config.toml
model = "spectrogram VAE"
encoder_norm = "layernorm"
encoder_head_dim = 32
encoder_bias = "all"
encoder_num_experts = 16
encoder_conv_stem = false
encoder_widths = [80, 160]
decoder_norm = "groupnorm"
decoder_block = "sep"
eps = 1e-08
ema_decay = 0.995
epochs = 24.2
Rows from block 7 of the encoder of a small spectrogram VAE, named by matrix and row number. Rows with one number within an expert belong to one neuron, the router's apart. Each number is 128 + 24 x the weight over its row's rms, rounded and kept within 0 to 255. All counts start at 0.
After each expert's rows are labels from the 100 clips, of 14976, where the router gives the expert most weight on average: "lies over" is the class under the peak. Only what is clearly more common there than usual is listed. The data: songs of 200 made-up bird species, synthesised, often over outdoor noise.
# router: router (encoder.blocks.7.mlp.router.weight, 16x160), inputs 80-159
# up: expert up (encoder.blocks.7.mlp.up, 16x80x160), inputs 80-159
# down: expert down (encoder.blocks.7.mlp.down, 16x160x80, transposed), outputs 80-159

# expert 5
router.5 [150 119 120 149 126 174  91 168 130 136  90 131 108 129 109 186 142 148 150 102 163 156 129 144 116 129 112 125 102 147 115 163 119 156 155 145 118 153 138 134  98 140 137 127 133 152 163 154 113 127  84 140 133 175 130 118 127 136 155 158 154  82 141 152 134 161 113 131 112 135 114 132 131 112 138 157 153 139 113 136]
up.0 [ 74 162 135 128 146 118 158 153 103 155 146  88 135 123 162  97 118  83 144 126 158 104 155 107 111 108  77 121 132 182 129  87 116 132 131 100 134 128 164 114 113 151 146 114 122 130 140 132 136 137 128  95 148 156  86 117 103 109 122 107 117 111 121 142  43 129 124 160 151 124 123 129 157 130 148 102 158 127 135 156]
down.0 [130 122 148 102 120 132  98 143 113 106 128 152 100 109 101 154 111 170 125 114  80 144 129 146 143 102  96 114 107 117 122 110 172 133 196 112 125 143 144 125 135 160 130  83  84 175 144 134  88 142 117 130 153 151 155 112 121 119 166 157 103 122 145 145 129 153 131 143 170 125 118  92 115 133  91 118 142 133 118 118]
up.1 [115 126 150 130 170 145 130 109 129 126 143 140 121  83 102 154  81 160 158 152 143 160  79 132 124 158 122 114 101 130 180 116 123 165 159  91 164 135 121  96 115 126 128 113 127 111 139 145 136 160  91 126 147 165 132 125 157 105 152 109 129  80 126 165 149 160 120 151 138 135  90 150 145 142 118 132 137 171 177 136]
down.1 [138 145 139 112 108 100 105 111 149 112 122 157  94 100 120 143 149 135 112  74 111 118 147 124 139 121  99 145 112 146 116 125 125 120 198 136  97 140 119 132 108 151 130 127 132 130 148  77 106  94 113 104 167  92  98 111 119 130 164 144  78 107 130 156 145 149 132 112 140 127 138 136 124 147 127 142 149 140 106 110]
up.2 [121 122 113 100 113 110 137  79 141 152 121 132 139 134 129  99 121 102  96 110 166 124  87 148 112  90 133  96 140 103 114 148 100 113  89 100 141 113 122 148 109 110 153 140 162 148 142 145 157 104 145 166  95 168 136 158 102 144  90 108 217 118 105 116 103 130 132 109 146 109 140 164 115 100 142  97 140 119 103 115]
down.2 [149 112 165 123 123 109  68 121 167 133 155 136 126 140 132 132 155 168 127 144 117 150  75 111  96 129 117  82 141 110 138 152 159 131 121 117 130 153 151 120  96  92 127 101 132 187 145 128 116 134  98 152 128 146 187 124 137 100 130 120 162 140 141 111 142 119 175 129 134 143 124 129  49 128 138 119 117 137 133 108]
up.3 [ 97 150 113 132 127 131 156 152  89 152 141 117 154 167 134 154 127 133 135 135 155 102  90 119 109 116 100  86 161 160 132  88 121  83 167  96 148 164 158 153 109 161 147  72  96 131 117 151 144  96 145  90 159 154 118 103  96 150 117  92 165 146 114  94  82 118 133 137 142 142 160 111 156 128 125 111 159  98 117 129]
down.3 [123  95 139 112 123 125  91 134 142  94 112 134  91 106 104 137 143 141 119 141 109 174 125 100 137 114 122 105 113 102 144 124 139 144 169 138  90 116 171 118 128 151 107 138 116 151 122 116  94 148  99 138 141 160 140 134 133 127 156 131  95  97 151 150 146 129 149 144 174 117 121 114 132 154 112 162 169 145 114 121]
up.4 [ 63 141  98 126 122 109 101  96 109 139 104  97 148 127 116 144 129 127 121 168 114 134 112 186 129 108 119  95 133 144 136 130  91 102 141  97 135  70 112 140 144  92 119 124 126 147 135 116  96 110 133 143 112 176 136 133 126 155  97 121 126 140  81 126 111 176 114 137 152 150 142 169 157 117 138  90 150 133 105 175]
down.4 [101 130 153 105 128 138  95 149  61 122 154 151 110 137 109 137  92 152 153 140 136 128 118 109 156 133  97  83 119 140 137 112 162 129 167 120 163 158 164 133 119 153 120  83 100 173 151 124  99 148 121 139 152 111 154 120 113 107 131 144 100 149 179 135 139 153 113 146 139 116 126 108  60 144 107 124 139 134 134 160]
up.5 [ 73 159 103 158 125 129 142 144 111 137 132 112 159 151 138 121  95 131 125 169 144 104 133 166 113 101  97  96 162 154 133  68 100  96 159 111 152  91 167 155 139 157 139 108  78 141 119 157 129 112 160 119 142 151 121 114  99 155 121 117 132 151 108 105  88 171  95 135 128 136 158 139 173 136 126 104 150  84 124 199]
down.5 [110 101 147  98 129 138 111 148  94 115 126 136 104 118 102 113 104 166 147 129 125 137 141 107 132 117 118 118 125 116 129 108 160 147 187 118  95 121 167 117 116 163 130  95  99 165 122 116 107 140 105 116 170  93 154 101 126 116 180 149  93 117 125 141 137 145 123 177 130 117 127  88 124 178 113 156 150 119 136 142]
lies over: steady whistle

# expert 11
router.11 [161 124 142 151 138 178  94 168 129 140 115  84 138 132  97 148  96 148 160 153 141 128 145 156  95 141 128 100  96 144 161 124 124 148 123 130 145 141 154 136 111 119 145 122 143 153 151 139 124 131 103 121 124 190 112 163 170 112 119  99 155  99 117 167 122 105 114 141 162  90 121  86 154 149 101  94 153 138 141 146]
up.0 [140 138 135 166 123 180 124  92 117 126 136 124 131 126 119 120  74 148 177 151 168 141  84 142  95  78 152 151 119 126 134 130 122 136 100 157 144 151 158 134 104 139 129 153 123 165 147 147 130 126 130 114  91 115 112 146 150 143 115 110 131 121 158 137 150 142  70  79 156 109 126 134 134 163 102 140 113 123 121 167]
down.0 [124 130 141 109 140 104  90 121 120 145 131 108 101 123 107 162 149 122  99  81  96 140 130 103 152 135  70 101 132 179 106 204 163 121 160 132 154 126 117 120 148 134 134  89 150 150 138 150  67 124 112 117 111 128 117 128 100 109 117 150  97 129 130 123 120 130 178 162 137 101 128 109 128 124 132 122 163 122 118  76]
up.1 [107 145 117 139 153  82 141 153 161 133 163 169 138 154 165 137 137 137 112 141 144  95 125 165 136 176  92  95 162 128 144 156 102 103 129 109 115 111 124 136 153 106 106 129  79  89 100 131 150 123 153 121 141 143 114  84 110 125 128 117 128 131 117 117 141 122 145 144  95 196 135 138 137 117 158  83 118 100 154 116]
down.1 [151  87 163 129 110 134 131 164 152 114  95 111 151 113 113 141 170 123 146 142  93 160 132 131 106  69  92 146 120 107 113 137 137 137 133 111  94 140 148 130 133 119 172 125 138 126 155 141 166 139 108 140 174 184 129 170 158 144 139 104 121 115 123 141 120  95 165 111 164 125 124 120 118 134 165 111 162 160 113 129]
up.2 [ 87 138 110 156 156 107 162 143 143 180 134 111 135 131 155 104  87 100 140 124 181 119 130 117 113 129 102 119 136 152 143 134 106 145 103 122 145 136 127 117 112 156 131 151 156 101 113 147 175 147 132 109 109 148  98 123  94  95  89  97 123 127 131 129  93 125 134 141 106 123 119 111 170 130 159 129 122 118 151 102]
down.2 [176 113 170 106 130 126 172 110 152  84 156 148  75 102 109 130  89 111 118 100 107 156 124 103 127 143  80 154 120 136 114  95 145 136 162 175 156 143 136 133 118 177 163 122 124 123 148 156 146 130 109 119 111 150 107 110  96 112 157 154 103 112 140 142 122 114 155  93 133 118 119  94 141 110  86 158 115 142 118  91]
up.3 [124 136 126 132 124 141 113 141 101 129 118 137 156 131 133 158 131 136 194 154 133 147  86 137 119 115 124 131 116 134 130 163 112 139 114  86 123 152 149 120 107 104 156 116 141 156 154 150 150 125 124 114 164 151 100 161 169 121 113  79 131 114 132 143 149 114 147 117 129 121 128 136 102 117 178 131 110 136 125 108]
down.3 [113 127 130 108 111 122 103 119 142 130 128 134 125  99 106 161 141 150  94 121  67 148 124 165 149 103  87 112 111 113 116 175 161 106 143 136 147  97 133 124 175 130 101 126  98 182 153 131  96 107 141 134 119 153  88 145 118 114 139 131  91 145 140 139 137 123 170  99 179 107 117 100 158 116 110  81 145 159 126 124]
up.4 [125 105 140 166 147 136 125 140 109 128 131 102 146 112 137 129  98 130 192 143 133 146  90 126 112  64 109 127  93 131 155 144 120 143  85 130 151 141 137 118 126 137 171 166 192 151 136 152 145 134 113 146 121 175 175 152 156 120 102 100  89 108 162 157 110 129 105 108 115  78 102 100 126 121 115 144 139 136 142 148]
down.4 [135 139 111  89 120 100  94  70 126 124 115 109 112 113 108 164 169 167  73  88  95 145 152 143 134 152 113  94 113 145 127 186 134 133 172 110 103 103 149 137 141  82 121 122 119 145 152 112  84  96 122 102 122  78 116 110 131 118 116 168 112 125 124 118 140 141 148 161 127 132 144 182 133 154 138  97 171 142 117 120]
up.5 [113 136 131 143 117 135  79 171 101 135 107 134 153 135 128 157 150 149 184 153 171 110  85 129 112 147 115 130 140 119 115 165  96 116 148  97 107 159 124 144 106 126 146  84 143 141 144 141 123 112 127 117 179 144 119 146 159 126 124  72 136 126 123 131 138 117 162 142 140 146 141 128 125 159 170 122 152 116 115 130]
down.5 [104 130 126 130 128 128 108 126 106 133 112 118 170 118 130 128 120 149 140 157  72 132 111 144 134  87 144 150 111  94 123 176 140 138 136 118 115 106 157 131 164 107 118 134  99 167 155 121 128 120 136 129 123 166  79 159 130 119 170 127  84 152 124 137 106 113 144 150 174  66 113 125 167 116 126 128 151 162 130 151]
lies over: buzz

# expert 6
router.6 [155 143 119  92 112 113 113 107 162 150 130 156  92  81 127 147 123 159  69 122 128 116 165 152  77 132 145 113 123 158 139 125 138 134 113 140 101 164  95 141 111  91 165 129 140 110 131 151  93 128 112 155 121 111 180 113 155 113 143 123 133 146 126 133 153 108 127 139 139 143 104 157  79 164 139  78 149 154 130  72]
up.0 [128 129 127 145 157  84 146 126 165 125 171 160  77 108 123 118 128 141 133 108 154 127 147 116 131 153 108 110 110 125 166 104 129 149 128 180 120 162  77  95 131 176 108 145 109 104  84 103  96 149 117  96 130  91 106  52 114 100 137 120  87 113 173 134 138 139 127 128 150 124 103 103 134 161 113 136 131 146 150 111]
down.0 [159 113 137 104 133 103 167 119 146 150 137 119 102 139 133 115 160 129  90  64 174 124 127  95 116 149  92  97 131 152  97 101 139 127  99 106 152 142 137 136 110 114 166 132 164 137 132 133 134 112 138 159 104 124 150 131 130 133 108 145 136 129 136 121 116  99 141 150 112 154 127 146  65 135 134  88 145 126 132  76]
up.1 [136 144 158 102 182 115 138 109 150 165 175  80 174 114 169  85 124 109 128 180 102 110 148 148 104  98 107 135 117 129 174  99  80 148 117  74 178  86 161 114 137  97 153 144 130 130 148 124 172 141 118 110 151 145 137 142 129 123 111  98 165 103  95 142 120 120 124 111 125 139 110 170 138 127 149 119 109 126 179 152]
down.1 [136 125 131 121  97 113 143 113  55 122 108 112 115 118 110 128 163 147 140 126  90 126 165 132 119 130 104 151 111 158 102 134 130 119 193 116  79 132 140 146 119 127 166 104 107  94 136 139 116 108 119 119 130 108 102 121 132 141 174 146  97 128 109 128 134 118 152 173 124 135 136 131 144 152 161  97 133 142 102 127]
up.2 [130 132 159 115 150 118 120 180 140 155 162 140  91 108 112 105 116 128  87 120 152 128 140 155 112 126 104 106 124 179 147 107 137 165 144 122 153 109  77 102 151 156 111 105 135 121  95 177 126 150 112 138 157 146 131  88  86  82 110  69 135 112 129 136 144 146 147 116 111 164 108 132 114 141 111 118 110 135 157 120]
down.2 [157 117 147 107 106 116 174 134 115 131 128 107 160 123 106 103 158 135  62 116 107 138 134 125 142 147 103 137 127 129 112  87 117 146 140  85 132 119 143 124 152  92 147 105 106  97 152 133 151 119 119 136 115 150 102 150 120 151 122 126 166 129 115 151 108  96 155 130 135 130 113 167  93 115 142  84 128 142 105  96]
up.3 [141 139  91 104 162  99 124 111 148 164 158 134 109 128 149 104 144 117  82 115 134 122 151 143 112 161 104  95 135 173 149 121 115 138 109 114 149  98 100 129 157 115  97 153 150 114  97 166 119 128 128 147 111 119 161  95  89 123  82 106 140 136  92 121 168 137 136 123  91 173 123 153 102 119 122 134 106 113 154 132]
down.3 [159 107 175 117 114 152 142 136  93 114 116 117 119  90  84 109 111 166 131  98 137 166 140  89 149 148 136 154 104  94 111  64 139 137 174 112 117 132 151 145 130 114 145 116 125 124 171 100 124 132  89 141 141 107 128 152 169 141 170 159 135 102 120 149 145 118 136 148 131 121 112  97 122 157 102 140 118 151 100 105]
up.4 [122 159 153 115 133  99 109 108 147 136 130 117 138 109 150 128 140 108 137 160  86 124 147 170 109  86  94 138 107 150 129 132 106 144 167  93 142 143 124 105 121 118 147 136 121 153 159 128 124 149 103  82 159 178  77 138 114 144 117  89 108  98 127 157  89 147 145 124 188  96 105 166 155 125 154 100 158 170 139 139]
down.4 [128 146 134  97 109  94 113 111 128 149 135 109 124 131 136 134 188 119 117 123  83 113 149 128 108 118  62 139 133 151 116 185 133 119 160 109 124 145 104 129 129  99 152 134 119 131 131 156 113 125 139 117 110 177  94 125 108 118 125 111 104 149 118 116  98  88 202 147 187 101 134 170 135 134 159  64 137 139 121  93]
up.5 [111 124 115 102 177  96 140 126 138 162 177 111 124 110 152  80 109 127  93 150 139 131 129 145 119 146 103  99 124 132 177 108 110 151 116 109 141  86 107 118 166  92 107 148 124 120 106 144 146 151 122 148 120 136 165 120 113  95 110 120 150 124 118 136 158 132 115 125  89 167 111 152 117 133 113 126 105 130 173 144]
down.5 [165  92 128  87 107 109 127 124  91 123 120 119 109 109  63 106 148 166 103 124 109 154 142  96 157 178 126 118 109 117  97  95 131 128 174 119 109  94 137 137 141 117 132 113 107  91 138 140 112 123 112 164  99  97 134 135 123 171 133 165 130 131 104 149 163 112 131 126 124 137 121 137 103 128  93 125 113 148 113 130]
lies over: upsweep; arch

# expert 13
router.13 [113  82 189 114 112 134  89 173 121  96 104 150 115 144 120 154 158 120 139 113  83 175 104 123 135 108 161 145 117 125 122 168 112 166 145 102 145 147 146 122 120 147 162 118 139 149 136 127 101 143  93 146 130 116 117 156 119 106 157 127 130  79 140 162 133 111 161 130 154 109 118  94 175 118 153 139 143 124 106 107]
up.0 [111 128 109 148  96 117 129 137 124 113 104 106 143 132 124 129 135 136 155 139 167 141 123 157  98 124 158 120 127 103 127 160  98 115 117 133 104 142 110 160 112 109 108 171 142  93 115 134 139 110 136 141 115 108 160 126 149 136 124 114 141 132  91 110 139 140  80 120 116 129 144 133 180 122 142 135 140 119 122 142]
down.0 [172 111 123 137 125 156 128 142 149 152 104  75 143 126 124 139 133 133 150 159 123 150 108 102 106 112 152 182  92 108 124 122 132 160  77 165 116 134 143 106 129 122 142 159 141  86 165  95 150 108 109 138 144 162 159 166 168 137 162 147 154 126 153 154 143 111 114 101 133 140 138 142 128 151 115 144 116 166 115 160]
up.1 [ 81 151 131 182 137 128 109 132 137 174 127 123 138 122 139 146 145 151 130 148 135 137 100 148 141  85 103 141 110 124 145 170 155 145 116 131 123 156 121 118 113 121 127 113  94 165 144 140 130 138 128 114  99 175 114 145 160 106 133  99  96 109 177 155 110 122 108 139 161 109 115 145 142 113 135  55 135 149 142 146]
down.1 [156 119 133 141 111 137 107 131 139 114 106 129  91 123 101 192 145 152 111  91 107 162 109 115 130 128 144 116 131  90 106 199 142 111 177 110 153 124 109 124 151 114 121  84 140 128 131 161 150 103 119 159  90 133 141 150 107 126 127 152 146 137 124 138 127 111 164 128 148 109 160 102 118 117 105 120 151 115  98  92]
up.2 [117 143 123 150 154 109 125 100 181 140 134 136 127  96 131 129 115 121 147 127 145 124 111 182 101 114 124 128 105 158 169 144 117 151 113 112 121 150 129 111 116 109 118 156 111 143 136 145 119 156 104 115 126 159 110 136 165 104 124  69 121  97 143 147 123 160 120 120 147 112 109 163 138 128 153  95 129 159 166 129]
down.2 [166 136 115 117  85 160  99 122 155 103  99 124 124 150 100 168 126 138 163  99 111 135 135  97 131 104 130 137 126 118  82 150 130 111 141 132 153 143 116 146 114 105 158 123 128 119 158 138 147  97 139 111 135 145 143 135 161 188 119 146 102 120 145 126 149 146 113 107 163  99 146 124 130 131 121 148 145 145  60 126]
up.3 [ 79 112 121 133 144 110 120 118 144 118 125 124 109 119 131 110  91 120 130 119 142 149 135 149 126 143 114  99 125 146 156 118 131 130 148 106 150 129 132 111 144 129 126 144 165 134 132 156 130 140 122 147 114 114 142 126 103 122  93 126 111 111 115 129 144 186  81 132  86 127 142  87 162 119 128 122 139 133 142 140]
down.3 [153 145 100  86 108 144 145  65 132 129  90  99 140 147 130 152 143 131 136 151 114 137 139 105  80  81 131 133 127 125 108 103 110 144 113 134 114 114 106 155 109 118 151 164 154  82 146  92 104  86 125 112 150 165 147 135 161 169 129 148 147 143 142 112 118 146  99 108 139 141 130 157 116 134 161 103 150 142 107 179]
up.4 [120 122 146 133 140 116 126 125 153 103 154 136 113 100 126 109  84 121 130 113 152 156 124 153 136 138 127 131  96 123 150 119  99 162 142 122 166 153 122  99 132 130 114 144 138 115 123 133 143 152 100 128  93 108 121 122 105 109  88 127 122  81 105 154 143 144  98 118 106 105 106  96 160 139 106 125 104 150 154 116]
down.4 [138 120 110 126  92 172 138 110 137 140  85 113 140 152 128 153 114 140 145 148 133 138 122 133  86  69 149 133 103 146 104  98 116 118 114 129 159 139 157 142 139 116 160 122 142 117 178 144 157  83 136 132 119 174 154 164 153 177 116 123 135 127 130 135 112 163  61 100 151 104 134 105 127 113 131 106 174 146  91 191]
up.5 [ 75 125 114 133 117 116 128 122 135 140 105 109 142 123 145 132 121 132 138 142 160 132 138 153 123 158 126  92 122 137 130 150  86 133 128  92 134  99 137 131 128 116 103 139 177 138 123 129 132 128 109 152 113 110 166 140 101 112 101 129 136 102  98 138 133 156  65 151  80 150 129 103 164 118 133 128 145 131 129 157]
down.5 [189 126 140  95 132 137 129 106 178 146  89  90 119 128 134 146 140 132 141 152 121 148 148 114 100  87 135 152  95 111 100  89 133 125  87 134 131 128 114 139 137 128 159 148 130  93 123 108 113  89 133 122 167 152 145 118 183 161 151 109 140 157 130 135 147 127 139  91 156 150 146 155 126 143 133 137 173 141  98 179]
lies over: no call

# expert 10
router.10 [169 104 150 140 145 156 115 131 131 108 118 129 103 105  89 208 142 157 138 140 146 146 108 130  90 122 117 103 117 122 163 150 159 152 127 159 144 158 116 133 101 148 140 118 131 148 128 163 120 115  80 124 135 154 149  95 153 142 142 128 126 104 148 145 162 131 140 140 139 148 111 111 127 121 147 127 136 128 131 131]
up.0 [106 171  94 160 143 125 129 146 119 131 148 112 120 168 156 205 102 130 166 166 129  85 120 147 149 132 124 137 154 176 156 128  93 109 141 153 139 118 129 140 140 151 108 118 108  92  97 130 117 119 173  92 160 131 129  99 124 122 140 150 116 156 114  96 113 143  83 142  95 137 152 104 191 124 142 124 119  88 143 189]
down.0 [135  98 142 115 112 110 142 124 168  90  94 143 113  98  99 139 109 159 126 132 109 171 133 146 103 110 114 117  96 130 116  97 158 133 170 131 124 144 117 124 107 150 141 111  90 153 154 117 150 127  91 136 135 141  86  96 140 130 182 158 108  93 147 160 114 146 118 142 157 129 126 144 178 115 111 121 150 167 118 146]
up.1 [ 90 109 128 158 182 110 126 156 115 156 150 131 133 120 160 161 108 116 139 160 156 124  83 142 170 155  83 126 114 144 191 147 133 160 107 119 159  99 105  99 166 149 115  99 117 137  98 157 135 155 133 135 147 158 129 122 122  94 107 121 123 121 159 140 144 134 126 141  86 162 106 114 139 123 139  91 116 144 187 137]
down.1 [110  84 134 134 103 127 105 143 125 102  97 150 110 120  77 159 125 163 114 119 115 167  93 136 187 128 100 112 133 100 105 121 161  99 163 134 102 123 112 153 136 112 129  98 108 148 155 133 141 115 130 162 130 149 150 122 166 146 161 152  99 137 145 126 133 142 150 153 123 137 141 102 138 116 103 120 122 132  93 109]
up.2 [115 147  99 159 126  99 156  85 163 131 160 143 119 165 150 166 139 144 116 112 187 100 124 124 120 184  88  73 158 142 143 135 132 102 136 153 130 142 113 143 128 141 125 147 116 105  88 144 120 100 163 114 106 131 125  89 126 134 111 142  87 155 146 100 124 139 111 151 113 140 149 114 140 113 147  92 135 109 128 136]
down.2 [112 104 123 100 127 103 134  83 172 108 106 165 106 110 112 144 139 147  63  99 117 159 140 136 151 136  95  91 120 147 148  84 162 140 150 138 116 121 167 125 120 125 146 150 122 138 126 139  95 144 117 134 146 139 134 103 130 140 128 158  97 115 157 145 150 158 125 123  90 204 123 144 114 110 105 126 127 145 131 114]
up.3 [102 121 130 152 172 130 120 162 109 154 127 129 131 136 149 182 132 142 150 162 172 118  94 137 170 153  86 121 132 151 170 147 138 134 107 121 165  97 109 128 145 151 137 109 117 141 104 158 130 136 132 155 150 163 143 128 136 109 114 121 145 127 139 124 161 148 121 131  77 195 135 110 123 120 137  99 122 121 170 134]
down.3 [ 85 103 139 125 105 135 111 163 145 109  91 143 102 118  97 178 113 135 103  97 113 154 103 149 186 119  84 113 135 132 123 119 158 130 162 140 112 118  89 133 145 151 125  83 113 159 138 116  89 118 131 165 143 157 145 108 142 132 141 127 102 113 141 129 153 161 137 146 104 145 137  68 146 116  96 120 144 122 104 110]
up.4 [ 91 122 142 109 142 142 105 177  96 174 109 113 116 141 153 133 169  95 180 156 138 112 101 127 133 102 114 120 149 152 127 175 144 116 162 100 120 123 115 136 131 156 153  98 150 127 123 164 143 133 144 139 175 186 146 135 139 130 121  89 146 132 117 111 122 137 151 140 111 143 134 110 130 116 172 119 153 119 138 130]
down.4 [145  87 148 111 114 154  78 139 176 104  94 121  87 119  93 159  92 146 142 128 133 168  99 118 149 150 126 122 116 107 133 114 132 101 167 137 116 132  98 125 102 136 133 125 145 137 144 113 108 111 112 153 143 127 164 126 170 133 154 126 111 111 138 135 176 142 163 128  99 131 122  80 139 163  87 136 108 125 129 119]
up.5 [124  94 162 172 144 138 130 182 144 148 140 137 109 131 151 129 131  80 164 126 147 121  64  92 145 154 115 133 129 135 134 140 158 135 110 150 151 165  90 120 113 186 135  90 125 133 103 168 171 137 121 130 142 146 169 118 113  98 115  88 121 125 164 134 100 116 161 149 119 123 120  99 115 103 145 114 149 131 144 109]
down.5 [156 121 138 128 109 160 145 107 142 115 100 158 112 134 106 134 104 135 126 122 128 154 138  97 134 141 173 162 111  78 130  89 119 137 131 155  89 153 117 136  93 144 135 142 156 109 136 168 165 127 121 154 141 114 137 123 181 130 193 149 100 126 132 129 122 138 161 112 123 122 121 105 150 141 132 143 106 134 131  79]
lies over: steady whistle

# expert 7
router.7 [155  92 143 130 132 166  88 168 141 137 110 121 143 149 112 194 177 159 139  89 114 161 105 143  94 108 124 133 109 148 134 152 142 157 150 151 130 163 156 118  99 145 181 125 137 165 134 157 122 155  98 163 119 142 172 118 144 149 170 136 125 100 174 142 163 139 131 167 113 126 109 130 127 121 153 123 178 149 130 148]
up.0 [102 176 110 111 145 147 158 128 106 147 155 121 181 156 150 132 120 105 120 114 168  96 147 147 131 140 143 109 139 183 132  79  73 101 136  78 152 146 171 150 107 141 126  88 111 147 120 142 113 100 147  79 149 102 103 131  98 129  96  89 183 128  84 113 138 141 115 134 108 147 148 137 128 159 150 121 130  96 146 136]
down.0 [146 109 159  93 136 133 122  89  76 112 130 132 132  95 114 129 121 168 120 118 105 160 124 105 150 149 129 158 120 114 129 107 141 149 163 109 118 130 162 113 128 114 109  80 106 152 154 123 128 143 105 119 136 111 104 129 144 125 160 184 134 118 123 140 157 139 131 130 152 134 130 150 111 144 105 158 103 143 132 113]
up.1 [ 80 143 130 141 157  99 170 126 146 129 160 136 153 122 164 140 100 108  90 146 146 119 147 163 134 124  73 111 116 151 170 109 120 152 127 115 135 103 148  90 156 140 124 122  85 126 103 137 148 144 120 118 133 143  79  93 102 106 117 127 122 119 136 145 113 139 105 119 101 151 100 136 169 100 154  77 127 140 176 156]
down.1 [114 105 159 125  97 115 119 148 104  84 113 160 111 116  70 136 102 167 124 120 122 151 107 147 148 105 108 140 114 142 103  92 149 115 193 106 134 143 159 127 127 145 151  49 105 173 134 133 110 105 102 145 127 125 118 141 131 143 150 143 143 108 133 143 135 156 112 138 131 161 126 111 115 120  98  93 135 143 102 143]
up.2 [ 95 146 115 166 113 151 166 119 110 136  96 141 165 136 130 141 117 138 109 158 154 114 116 168 105  72  96 120 133 127 126  73 133 111 109 118 146 140 186 123  93 107 156 129 100 152 153 137 170 128 130 147 109 167 139 124 149 161 134 117 116 144 165 130 109 147  54 122 136 144 131 135 131 118 151  73 161 131 108 164]
down.2 [113 113 148  96 113  97  74 123 136 107 126 152  59 110  83 128 120 159 110 101 120 181 128 130 155 162 114  99 124 160 116 156 130 120 181 126 118 132 109 136 143 156 120  75  97 146 135 117  80 124 119 112 133 114 126 123 112 138 137 154 148 117 100 139 163 146 129 150 149 130 122 133  96 148 114 141 147 122 133 111]
up.3 [ 96 133 145 162 146 127 155 165 112 145 173 125 139 128 123 120 131 159 122 132 175 140  93 145 118 127  92  96 120 123 150  95 130 157 124 147 135 147 153 114 121 144 125 123  90 149  89 130 139 138 114 115 127 104 115  98 117 118 111  99 136 106 160 135 138 123 100 125 143 155 123 135 100 152 159  96 123 139 156 136]
down.3 [151  93 141  81 110 126 116 125 138  96 113 143 120 118  84 131 158 168  88  98  97 183 112 120 123 131 165 149 131 103  86  80 168 122 174 104 108 127 127 131 146 108 138  98 112 136 139 116 129 123 119 144  87  77 142 122 124 144 143 179 140 153 124 130 129 148 123 167 137 138 134 124 104 103  89 119 137 153 112  95]
up.4 [114 130 152 135 147 105 140 142 123 138 147 139 145  97 147 113 144 123 112 142 136 136 125 128 128  95 104 118 103 108 154 133 129 175  97 116 149 141 133  89 130 114 144 134  87 149 108 141 167 168 104  99 121 158  98 117 104 138  91  68 154 110 133 162  89  98 154 112 158 129  92 162 103 120 179  82 130 164 163 127]
down.4 [112 139 145 113  78 134 138 135 121 124 129 149 169 140  96 124 156 155 100 105 158 151  93 119 113 131 126 145 127 128  67  98 133 120 161  90 103 144 155 140  91 111 162  77 120 136 162 112 143  94 114 122 126 109 104 143 146 127 123 124 163 125 128 133 102 144 138 138 157 143 132 181 103 105 168  68 145 130  74 120]
up.5 [ 97 172  96 175 142 152 194 151 100 150 144 116 129 148 154 118  87 118 137 155 181 102 133 128 125 124 136 119 138 145 133  58 114 105 136 161 131 143 124 141 126 176 114 112  85 102  99 122 139 122 148 121 148 112 134  79  87 137 147 127 125 150 145 100 103 139  68 145 132 122 140  95 187 168 129 111 156 108 139 182]
down.5 [118 105 152 144 126 120 110 160 117 118 124 130 101 110  85 124 109 155 149  99 146 181  92  92 149 134 138 129 100 135 107 136 145 141 164 122 125 121 126 105 134 166 129  90 123 145 129 125 107 133 100 148 100  74 155 110 121 132 138 163 124 104 158 149 136 141 112 150 120 110 122  98 112 144  91 151 135 164 115 112]
lies over: steady whistle